{
  "init": "trunc_normal_002",
  "optimizer": "soap",
  "lr": 0.0019,
  "merge_dims": true,
  "weight_decay": 0.3
}
Rows from block 0 of the decoder of a small waveform VQ-VAE, named by matrix and row number. Rows with one number belong to one channel. Each number is 128 + 32 x the weight over its row's rms, rounded and kept within 0 to 255. All counts start at 0.
After each channel's rows are labels from the 100 clips, of 14976, where the channel reaches its highest value: "loudest" is the band of the loudest frequency at the time of the peak. Only what is clearly more common there than usual is listed. The data: notes from a synthesiser with random patches. In brackets: how many of the 100, against the usual share in percent.
# convs0: first width-7 conv (decoder.mid.0.convs.0.weight, 128x128x7, standardized in use, each kernel summed), inputs 0-63
# convs1: second width-7 conv (decoder.mid.0.convs.1.weight, 128x128x7, standardized in use, transposed, each kernel summed), outputs 0-63

convs0.54 [161  43 143  72  86 133 137  91  76 111 105 182  82 107  89 100 154  97 122 165  82 112 155 112 131  85  99 164 111 156 118 208 117 156 122 139 164 145 106 104 108 134 153 132 147 129 177 186 132 154 121  87 155 123 185 112 178 109  87 158 119 145 124 132]
convs1.54 [ 91 147  91 165 147 144  96 109 153 162  98 118  84 199 172 108 119 138 114 131 127 164 103  89 205 187 138 123 142 133 121  94 131 159  87 110 128 143 155 139 113  99 133 127  92 174 109  62 116 167 150 121  93  69  66 117 142  99 127  66 126 123 227 139]
loudest: 4000 to 8000 Hz (49 vs 24.4)

convs0.88 [ 95 105 182 125  74 130  59 134 141  80 187 111 133 112 109  97 125 174 134 153  76 154  70 100 145 150 139 120 132 131 115 203 104 138  66 187 157 138 117  76 159 126 137 142 148 144 123 148 126 118 204 147 100  74 162 122 148 102  93 104 127 180  97 148]
convs1.88 [114  93  99  97 133 153  87 133 162  69 150  89 112 108  95 191 113 139  97 129 136  84  83  60  92 122 104  98 122 152 157 115 117 140 186 182 113 149 115  38 110 168 116 200 118 114 146 125 133 142 194 103 173 118  94 116 106 159 141  91 157 122 173 139]
loudest: 250 to 500 Hz (74 vs 17.8)

convs0.29 [119 150 150 151 123  70 134  90  61 149 152 161 175 141 100 152 145 112 113 123 174  97 193 117 195 105 124  99 150 148 122 106 208 147 137 157 127  57  89 120 146  96  98  81 103 139 132 178 140 133 143 121 118 151 108  55  81 172  76 182 140  94 114 116]
convs1.29 [ 79 114 116 123 112 167  77  95  95  95 109 111 134  71  81  86 152  43 125  98 137  90 142  98 119 101 145 165 125 114 157 105 101 121 108 155 149 180  97 183 119 127 185  89 179 113 149 134 164 115 144 119 157 122 158 181 120 143 110  59 105 116  85  95]
loudest: 500 to 1000 Hz (44 vs 19.9)

convs0.93 [150 145 131 128  39 148 137 132  95 152 158 121 156 140  99 163 133  75  83 135 167  97 187 131 137  72 109 139 137 124  66 100 122 149 164  97  42 157  84  61 152  88 162 141 106  98  98 138 174 124 120 123 157 149 187 138 123 200 126 169 151  69 141 137]
convs1.93 [114 102 157 164 123  91  99 105 172  80 105  81 119 173 125 137  96 212  81 176 112  96 128 170  99 183 161 117 141 182  76 141 134 128 134 133 158 151 131 144 170 190 107 159 159 135 166 165 106 172 107 134 134 137 117 142 150 111 129  58  67 159 177 182]
loudest: 4000 to 8000 Hz (51 vs 24.4)

convs0.2 [168 106 131 144 140 162  95 133 106 171  99 125 127 173 164  55 153 126 116 111  81  86 145 123 147  94  71 108 134 154 121 139 135 173 106  54 132 163 196  76 133  77 115 145 152 177 145 193 117 134 152 138 210 124  81 151 137  82 118  72 146 124 162 156]
convs1.2 [172 115 138  86 170 122 157 198  92 122 103 189  85 158 127 168  89 163 146 110  93 122 137 114 141 144 147 112 176  70 168 155 163 154  65 157 135  68 103 167 166 181 107 123  65 112 147  83 169 127 108  61  53  85 169  89 133 131 107 168 112  89 111  82]
loudest: 500 to 1000 Hz (66 vs 19.9)

convs0.90 [139 130 167 145 132 140 180 112 120 146 104  65  93 112 117 122  94 134 127 152 137 112 170 101 137  96 101 131 176 149 115  95 145 170 117 100 141  69 145 144  87 164 229 114 106 147 184 105  83 176 130  90 159 119 108 121  86 124 116  98 157 117  62 153]
convs1.90 [137 165 123 142 170 183  78 146 116 159 132 121 151 127 133 164 115 134 135 123 137 118 112 109 145 141 147 106 171 100 121 166 136  82 129 146 136 140 111 121 139 153  26 207 189 131 129 133 161 138 164  84 146 152  94 167 171  73 136 116 122 177 164 133]
loudest: 250 to 500 Hz (54 vs 17.8)

convs0.82 [ 94 115 183 143  96 111 112 104 111 109 151 148 129 173  61 181  93 114 102 168 109  95 149 159 155 127  95 124 166 140 117 130 106  94  79 103  99 134  87 157 144 128 156 128 190 120 144 123 162 129 204 108 141  88 195  49 146 107 132 153 144 136 116 106]
convs1.82 [ 99 137 161  78 125 138  92 134 168 123 205 124 178 100 116  75 156  88 181 128 176 124  65  81  80  93 119 113 150 149 121  95 143 145 138 145  95 143  89 132 131 176  61 147 116 116 165 162 146 143 149  70 126 111 108 197 130 119 190 118 113 221 164 191]
loudest: 250 to 500 Hz (54 vs 17.8)

convs0.68 [150  98 102 147  92  75 138  72  82 168 161 148 172 139 129  66 138 162 147 104  98 147 170 168 153 144 165 132 122 108 135 160  90 129  94 124 132 101 124 162 122  77 152 135 111 205 179 118 104 137 162 128 157 132 131 110 100 123 155 172  76 216 158 110]
convs1.68 [155 140 129 121 121 140 178 106  94  74 126 198 110 148 103 129 128 140 110 112 147 152  62 129 106 176 125 140 185 103 117  95 125 112 123 103  63 126 113 109 169 155 100  91 152  92 130 144 140 145  84 109 150 170 125  82 151 112 100 132  66 213  82 157]
loudest: 500 to 1000 Hz (57 vs 19.9)

convs0.121 [119 130 115  60 105 111 175 123 100 133 130 177 118 155 114 136 141 136 123 112 123  94 106 104 162 195 126 136 163 147 134  71 111  97 131 156  90 134 144 204 147 143  68 140 137  71 110  98  60 119  75 105 109 103 108 113 104 157 137 131  83 178  44 121]
convs1.121 [109 169  84 140  72 104  74 123 128 167 166  86 139  83 150 113 138 113 113 151 143  67 162 121 105 119 163 116 102 139  69 155 151 158 112  95 114  87 130 196 132 111 119  69  94 131 122 142 205 126 100 181 153 186 223 149 141 105 143  74 204  67 138 128]
loudest: 500 to 1000 Hz (56 vs 19.9)

convs0.109 [129 180 150 127 169 110 220 126  79 137 142 176 173  75  63 137 129  78  72  83 109 111 153 123 110 151 171 124 130 119 150 127 206 161 147 102 119 125  97  85 141 141  79 155 104 155 128 119 104  69  94  66 125 130 110 153 119 120 146  86 164 165 115 145]
convs1.109 [150  71 110 165  93  89  93  93 127 156 140 113  60 210 159 122 113 181 194  51 113 160  99 158 143 172 156 113 160 139 103  68 134 143  97 157 131 129 168 148 134 133 158 126 119 125 119 127 137  75 161 148 158 148 131 152 132 126 162 138  55  90  91  62]
loudest: 500 to 1000 Hz (46 vs 19.9)

convs0.73 [176 132  84 104 145 142 133 106  94 149 126 117 145  86 145 166 155  49 148 130 133 106 184 111 131  59 126  74 108 145 128 114  65  79 149 176 110 182 136 122 152 137 145 179 127  75 125  80  89 117 128 174 142 144 155 150 147 104 129 145 105 131 114 110]
convs1.73 [ 81 180 138 110 116 118 106 134 114 106 123 160 166 126  96 123 155 118 102 137 111  81 160 151 128 150 108 113  62  93 147 202 146  99 145 135 124  96 169 132 101 127 119 107 120 145 101 172 168 163 156  41 149 131 132 141 115 145 135 133 193 161  70 168]
loudest: 4000 to 8000 Hz (56 vs 24.4)

convs0.103 [162 148  84 139 129 167 154 128  80 158  61  79 133 147 152  83 144 183 109  91  92 131 137 141 112  96 161 119 136 102 119 144 162 176 119 108 189 129 102  86 104 113 145 134 110 197 162 122 141  80  89 101 138  71  89 110 122 120  83 115 108 105  98 145]
convs1.103 [ 98  92 122 185 217 118  63 146 121 196 116 158 112 179 152 126 129 154 168  59  64 142 156 139 146 153  96  78 131 160 126  74 117 124 138 180 133 109 133 112 132 118  94  90 157 117 135 166 114 134 147  80 140 140 113 197 139  58 121  99 135 138 119 152]
loudest: 500 to 1000 Hz (45 vs 19.9)

convs0.24 [142 105 190  96 108  67  67  91 158  90 221 172  89 135  73 112 140 165  75 195 148 101 103 123 154 130 156 123  89 171 156 140 129 155  96  60 169 179 102 134  97 138 149 135 186 121 130  73 122  99 152 115 155  68 181 109 159  99  88 131 138  69  95 126]
convs1.24 [108 131 145 100 127 133 106 153 145 100 152 127 132 136 132 136 154  84 202 132 148 122  61  88  83  82  75 181 176  79 103 120 126 128 130 213  82 119 158 131 138 166 121 155  98 114 125 180 175 141 239 130  90 102 109 104  99 182 161 128 162 174  82 148]
loudest: 250 to 500 Hz (88 vs 17.8)

convs0.79 [ 82 153 120 149 136 140 103 148 148 125 175 184 163 127  89 129 144  87 132 158  51 157 161 148 171  70 123 125 158  99 116 148 167 110 155 146 144 134 159 165 103 147 140 160 125 106 125 111 168  72 149 113 143 132 130  81 203 185 106 121  98 168  99 133]
convs1.79 [158  97 107 100  93 150 136 133 123  37 108 127 112  75 161 115 132 142  93  89 134 100 146 100  93 131 117 118 138 158 126 105 126 178 176 161 118 143 141  90 136 152 141 131 164 127 141 134 133 143 100 145 157 168 133 160  82 137 163 148 157 186 156 139]
loudest: 4000 to 8000 Hz (76 vs 24.4)

convs0.47 [114 126 106 156 152  85 164 142  68 134 118  95  93 124 142 121 110 157 123 100 105 145 120 113  74  98 108 163 111 120 171 150 188  90 141 109 136 112 112 135 113 180 133 160 136  80 126 121 119 157 110 105 105  91  99 127 148 174 129 145 119 177  97  44]
convs1.47 [112 131  77 160 137 171 105  97 151 182 164 168 152 117 111 130 103 162 147 122 107 161 149 132 163 152 112  95 128 138 140  97 117 101 109 136 114 122 126 174  97 102 123  56  95 161  76 162  68 113 132  90 109 115 163  90 116  70 131 107  66  78  73 172]
loudest: 4000 to 8000 Hz (68 vs 24.4)

convs0.42 [180 126 155 122 132 181 146 149 125 105 124 113 125 114 167 146 106 159  79 110 130 136 159  88 132 124 154 107 100 188  83 106  86 140  89  92 209  66 126 157 136 158 162 135 122 103 136 156 154 166  58 120 107 102 138 114  99 157  94 132  97 109  84  75]
convs1.42 [105 124 111 152 150  66 179  82 132  72  83 181  80  86 110 109 141 118 128  94 116  84 152 170 151  86  98 145 160 103 108 158 182 164 146 155 121 148 162 130 119 130  86 118 168 151 147 125 144 138 178 113 170 117 175 194 126 105 164 113 128 143 160 177]
loudest: 250 to 500 Hz (54 vs 17.8)

convs0.72 [140 138 122  87  95 136 176 133  79  76 123 169  70 159 138  33 160 133 104  97 113 169  81 128  61 139 146  90 152 158  88 201 150 125 124 130 142 144 140 119 132 137 121 134 143 168  97 150 137 177 121 135 129 106 112  96 121 157 109 163 111 147 138 164]
convs1.72 [131 138 106 145 110 112 121 101 126 174 123  67 137 148 153 118 121 112 155  85 132 180 116 106 151 123  98 165 170  90  93  83 109 131 113  53 146 177 146 154 156  78 163 189 148 156 124 122 120 118 101 143 128 106 156 144 150  88 103 197 122 158 160 133]
loudest: 4000 to 8000 Hz (98 vs 24.4)

convs0.0 [133 129  89 129 142  62  90 182 182 149 123 177  23 184 162 101  90 195 109 105 126 135 133 148 121 117 111 136  68 140  90 135 133 119  68 130  90 149 140 140 187 138 134  94 177 153 102 153 135 118 152 146  96 110  99 131 111  83 137 101  82 104 128  96]
convs1.0 [167 126 145 123 158 183 173 121 124 120 155  80 190 117 105 111 175 124 107 119 156  84  95 137 101 163 123 137 193  97 157 131 114 153 168  90 218 143 140 169 102 105 144 163  73 146 171 167  82 149 115 177 125 123 142 109 146 161 107 154 148 115 121 151]
loudest: 4000 to 8000 Hz (96 vs 24.4)

convs0.96 [104 108  91  99 124 111 148 130 155 128 155 125 135 145  69 115 123 121 147  97 176 128  70 103 130 146 144 130 158 129 184 191 127  74  18 168 167 119  65  99 126 138 165 150 135 155  79 122 151  95 144 111 158  99 130 106  83  83 119 165 172 139 117 122]
convs1.96 [101 116 104 128 159 137 136 134 205  94 148  96 112  96  88 153 185 132  80  96 144  86 104 133  86 147 159 168  61 129 148  91 105 128 168 143  48 122 178  84 134  56  44 130 129  93 100 106 150 107 141 114  93 145  85 134 105 118 140  61 108 143 136 128]
loudest: 250 to 500 Hz (39 vs 17.8)

convs0.94 [115 138 142 145 161  96 127  56  67 143  60 135 167 115 150 188 130  67 157 107 171 115 151 125 105  97 101 127 183 134  75  99 126 156  95 127 141 134 100  84 109 196 166 141 174 143 137 136 180 114 172  77 119 160 108  98 113 139 141 112 126 151 135 116]
convs1.94 [ 81 156 160 116 105  67  91 112 154 185 168 120 161  89 101 101 131 100 122 159 141  90 125 103 101 120 148 115  87 196 138 140 151 100 158  79  92 166  73 150 154 180 107  72 156  70 123 121 182 146 102 139 100 138 138 191 139 130 143 107 143 114 213 162]
loudest: 250 to 500 Hz (57 vs 17.8)

convs0.122 [137  94 133  78 118  96 194 181 150 119 101 115 150  97 102 143 131 176  90 126 113 123 134 108 204 157 158 114  95 128 121 120 107 154 148 135  95 134 123 166 163 151 123 139 118  90 120 112 159 208 140 231  86 143 165  93 133 122 131 155  93  61 142  70]
convs1.122 [116 165  69  79 109 139 140  48  86 186  85 153 152 136 128 108  69 165 143  74 123 163 112 143  93  72 117 113 150 112  86 109  88 167 168 141 176 144  94 134 132 122 120  81 162 158 131 125 123  36 139  94  79 133 158 159 146 102 143 159 124 171 123 190]
loudest: 500 to 1000 Hz (59 vs 19.9); 2000 to 4000 Hz (26 vs 7)

convs0.10 [ 93  78  96  85 114  67 180 100  57 150  84 128 161 138  99 128 119 130  74 173 155 138  87 100 109 126  94 195 167 180 168 157 140 136 131 139 144 135 135 131 105 177 112 120  53 112 137 142  86 124 148 148 156 124 118 164 165 126 115 125 115 104  64  90]
convs1.10 [138 158 104 174 161 116 157 154 135 170 161  57 111 121 141  94 146 119 227 128 132 197  88 108 119 140 123 133 159  49 116 190 141 129 131  84 157 108 151 193 113 118 119  87 107 154 101 169 130 149 144 129 145 110 128 106 124 114  60 132 156 113 134  92]
loudest: 4000 to 8000 Hz (88 vs 24.4)

convs0.55 [141 121 149 150 123 110 130 133 130 178 121 116 141 158 153 151  87 147 176 165 137 116 101 159 182 147 179 120 121 118 116  86  85 127  91 144 111  87 113 139 121  81 108 135 118 118 198 162  94 149 119 201 131 110  90  94 140 165 160 130 135  78 116 126]
convs1.55 [ 84 170 146  77 103 150 118 111  90  67  70 138 136  82  88  83 139 101  98 106  97 122 193 111  99  81 102 102 117 115 127 138 112  98 120 125 138 122  89 150 111 154 133  87 134  80 105 123 107 112 145  75 127 141 148 157  99  78 131 132 155  95 163 118]
loudest: 500 to 1000 Hz (41 vs 19.9)

convs0.115 [168 162 147  97 124 120 143 128  95 122 140 100 124 123 102 120  99 153 148 112 115 136 133  49  55 207 148 126 128 131  99 127 161 138 113  96 134 117 244 124  99 138 107 122 118 115 180 125  55 142 108 124  90 106  92 184 178 115  86 188 138 147 142  90]
convs1.115 [ 90  44 115 179 157 111  89 142 155 130 138 149 111 194 124 158 121  85 117  80  93 174 113 169 180 137 134 160 141 138 159  71 100  98  47 196 104 138 134 101 107 142 131 126 132 139 180 123 151  95 133 137 127 104 139 114 114 125  91 141 142 150 112 126]
loudest: 250 to 500 Hz (76 vs 17.8)

convs0.123 [123  90 105 117 181 125  71  87 179 140  80  93 141 107 121 148 130 189 150  91 176 187 162 168  82 116 136 115 124 174 131  72 164 114 108  93 156 170 126 180  93 133  97 113  55 111 136 107 136 183 124  64 104 152 130 164 134 137  82 123 111  78 136 135]
convs1.123 [125 121  93 122 115 112 102 159 133 165  82 138  84  95 149 113 133 161 139 108 159 107 128 147 215  85 123 208 133  60  90 114 153  93 125 110 128  93 159 102 176 110  44 114  72 125 171 178 151 102 146 166 118 137 180 113 117 142 119 128 155 145 129 116]
loudest: 250 to 500 Hz (56 vs 17.8)

convs0.75 [121 100 173 135 126 136 105 116  96 145 125  98  94  89 130  48 103 113  95 169 128 134 159 150 141 165 108 165 106 125 138 135 130  89 107 144 157  72 179 120 178 129 142  88 177 184 143  54  95 143 106 158  92  96 181 147 135 121 104 186 126 181 133 120]
convs1.75 [ 82  83 128 103 102 140 134 166 115  91 153 170 143  82 147 195  97 133  97 116 143  68  88  96  74 132  93  96 154 130 129 148 156 198 131 174 117 164 102  37 140 105 135 157 122 150 168 180 132 107 185 124 147  70  77  79 111 107 126 151 142  92 164 154]
loudest: 4000 to 8000 Hz (58 vs 24.4)

convs0.104 [111  70 110  47  90 109 162 155 146 103  79 174 100 118 138 110 115 154 202  89 120 111 139  66 129 116 151 130 119 114 131 112 164 183  93 133 117 157 136 147  98 122 122 152 146 116 126 114 123  91  93 151  79 120 248 136 117 158 160 131 107 135 131 112]
convs1.104 [ 82  95  96  93 134 157  49 151 191 131 158 131 114  73  85 138 108 187 125 185  76 177 125 174 140 166 119 119 109 123  99 105 115  83  67 117 139 100 121 191 105 118  64 138  55 147 149  98 149 110 159  65 114 142  92 157 144 173 104 134 125 124 134 139]
loudest: 250 to 500 Hz (46 vs 17.8)

convs0.117 [110 107 194 115 164 126 145 138 166 132 139  95 130 169 104 143 140 103 130  90 165  97  77  91 136 130 118 165 192 129 106  68  65  61 191  65 151  92 152 129 109 103  96 132 145 155 148 146 144 141 148  75 143  84 211 146  95 112 139 121 108  91 172 116]
convs1.117 [126 144  67  97  71  72 136 181 120  88 122 143 141 117 168 123 118 127 130 146 135 126 175 143 158 103 127 174 119 104 115 123  42 127 103 115  86 100 160 132 179 155 144 122 148 117  79 127 222 133 107 181  59 116 193 104 130  94 138 184 154 200 191 117]
loudest: 250 to 500 Hz (46 vs 17.8)

convs0.38 [119 172 114 118 151 139 131 136 135  92 189  85 101 119 154 102 172 104 132 104 141 106 118 158 104 153  96 127 142 142 102 121  78  70 123 114 149 179  43 161 102 128 206 176 136 132 167 148 184 172 169 185 132  82 155 105 164 176 142 170 146  83 139 151]
convs1.38 [143 108 181 152 140 119 103 139 101  74 111 162  99  96 172 115 108 168 107 144 111 151 159 158 107 144 129 121  90 126  88 153 138 144 176 145 162 185 133  70 165 157 115 175  88 138  82 146 118  99 202  91 115 142  71 215  88 118 140 154 143 153 152 105]
loudest: 4000 to 8000 Hz (50 vs 24.4)

convs0.112 [130 135 158 127 154 115  91 136 189 111 124  78 139  97 125 129 153 123  96 147 112 157 114 132 117 151 105  88  94 143 137 132 222 142 146 112 127 159 153  57 190 136 111  97 105  98   0 176 129 176 144 166 106 166  78 169 116 150 146 108 109 132 125  95]
convs1.112 [ 90 136  89 153  77 143  78 117  63  90  95 159 103 190 105 149 165 122 132 107 123  75 134 109 108 109 158 163 172 104 122 142  83 136 129  87  89  93 135 115  68 110 110  81 122 163 175  72 106  84 166  72 126  99 123 104 137 168 109 138 109 105  95 167]
loudest: 250 to 500 Hz (46 vs 17.8)

convs0.77 [126 145  70 113 104 136 172 139  93 149  90 131 149 161 163  81  93 191 149 100  65 164  77 158 154 135 100 159 172  81 139 121 156 110 133 147 136 144  95  88 144 115 170  83 129 169 162  90 149 158  71 126 152 117 128  89  49 119 113  55  68 125 126 109]
convs1.77 [147 125 119  86 181 157 161 156 100 101  83 119 106 176 113  95 116 128 157  83  76 123 154 130  95 136 113 107 107 130 188 115  97 139 131 149 103 102 223 100  92 100  83 136 115 125 142 125 121 136 142  39 164 102 130 102 142 144  98 143  89 113 135 129]
loudest: 250 to 500 Hz (44 vs 17.8)

convs0.7 [156 139 126 130 119 167 165  93 174 100 169 168  93  92 145 128 124 109 148 115 130 154 155 141 130 147 164  86 125 165  97 113  83  87 140 132 114 196 136 131 138 139 143 139 101 107 111 137  82 106 116 105 102 134  76 148 181 128 137 107  96 117  93  86]
convs1.7 [ 83 140 116 129  85 123  94  92 134  90 135  72 132  91 115 110 154 134 142 175  81 125 151 139  95 166  87 105 108  63 129 103 165 135 158 139 170 111 129 190 119 151 158 143 167 158 136 163 146 184 169 126 140 158 145 180  76 136 129 154 138 148  96 133]
loudest: 4000 to 8000 Hz (89 vs 24.4)

convs0.70 [146 210 112 135 109 133 173 110   0  97 132 165 106 142 111 155  87 113 105  86  69 157 139 108 147 140 145 107 145 138 132  93 170 103 173 154 133 169 192 116 156 166  96 131 142 119 158 159 156 143 129  60 134 164  60 140 132  90  86  82 125 149  79 132]
convs1.70 [ 61 136 170 109 146 135 168 128 103 106 111 124 146 170 186 143 169 102 165  91 186 153 170 135 122 121 117 181 127 125 165 142 114 133  94 109  67  81 174 118 123 105 108 123 135 186 105 105 162 148 109 157 109 102 116  80 123 181 124 199 114 176 127 148]
loudest: 250 to 500 Hz (44 vs 17.8)

convs0.56 [110 102  65 146 163 115 124 116  55 207 115 139 187 103  66 153  91 150 105  98 173 161 178 121 133 146  82  99 168 150 119  93 144 134 129  86 172  76 120 142 133 166 136  86  78 133 122  88 115 132  92 109 115 157 111 141 114 170 152 168  99 123 138 112]
convs1.56 [129 176 110 184 109 144 142 133 183 131  95  81  75  91 149  95 126 110 137  94 176 184 100 152 133 151 164 129 107 154 108 116 108 133 159 190  93 113 137 190 141 110 129 138 170 119 181 198 158 136  72 124  97 109 121 172 165  78  97 159  80 133 161 190]
loudest: 250 to 500 Hz (51 vs 17.8)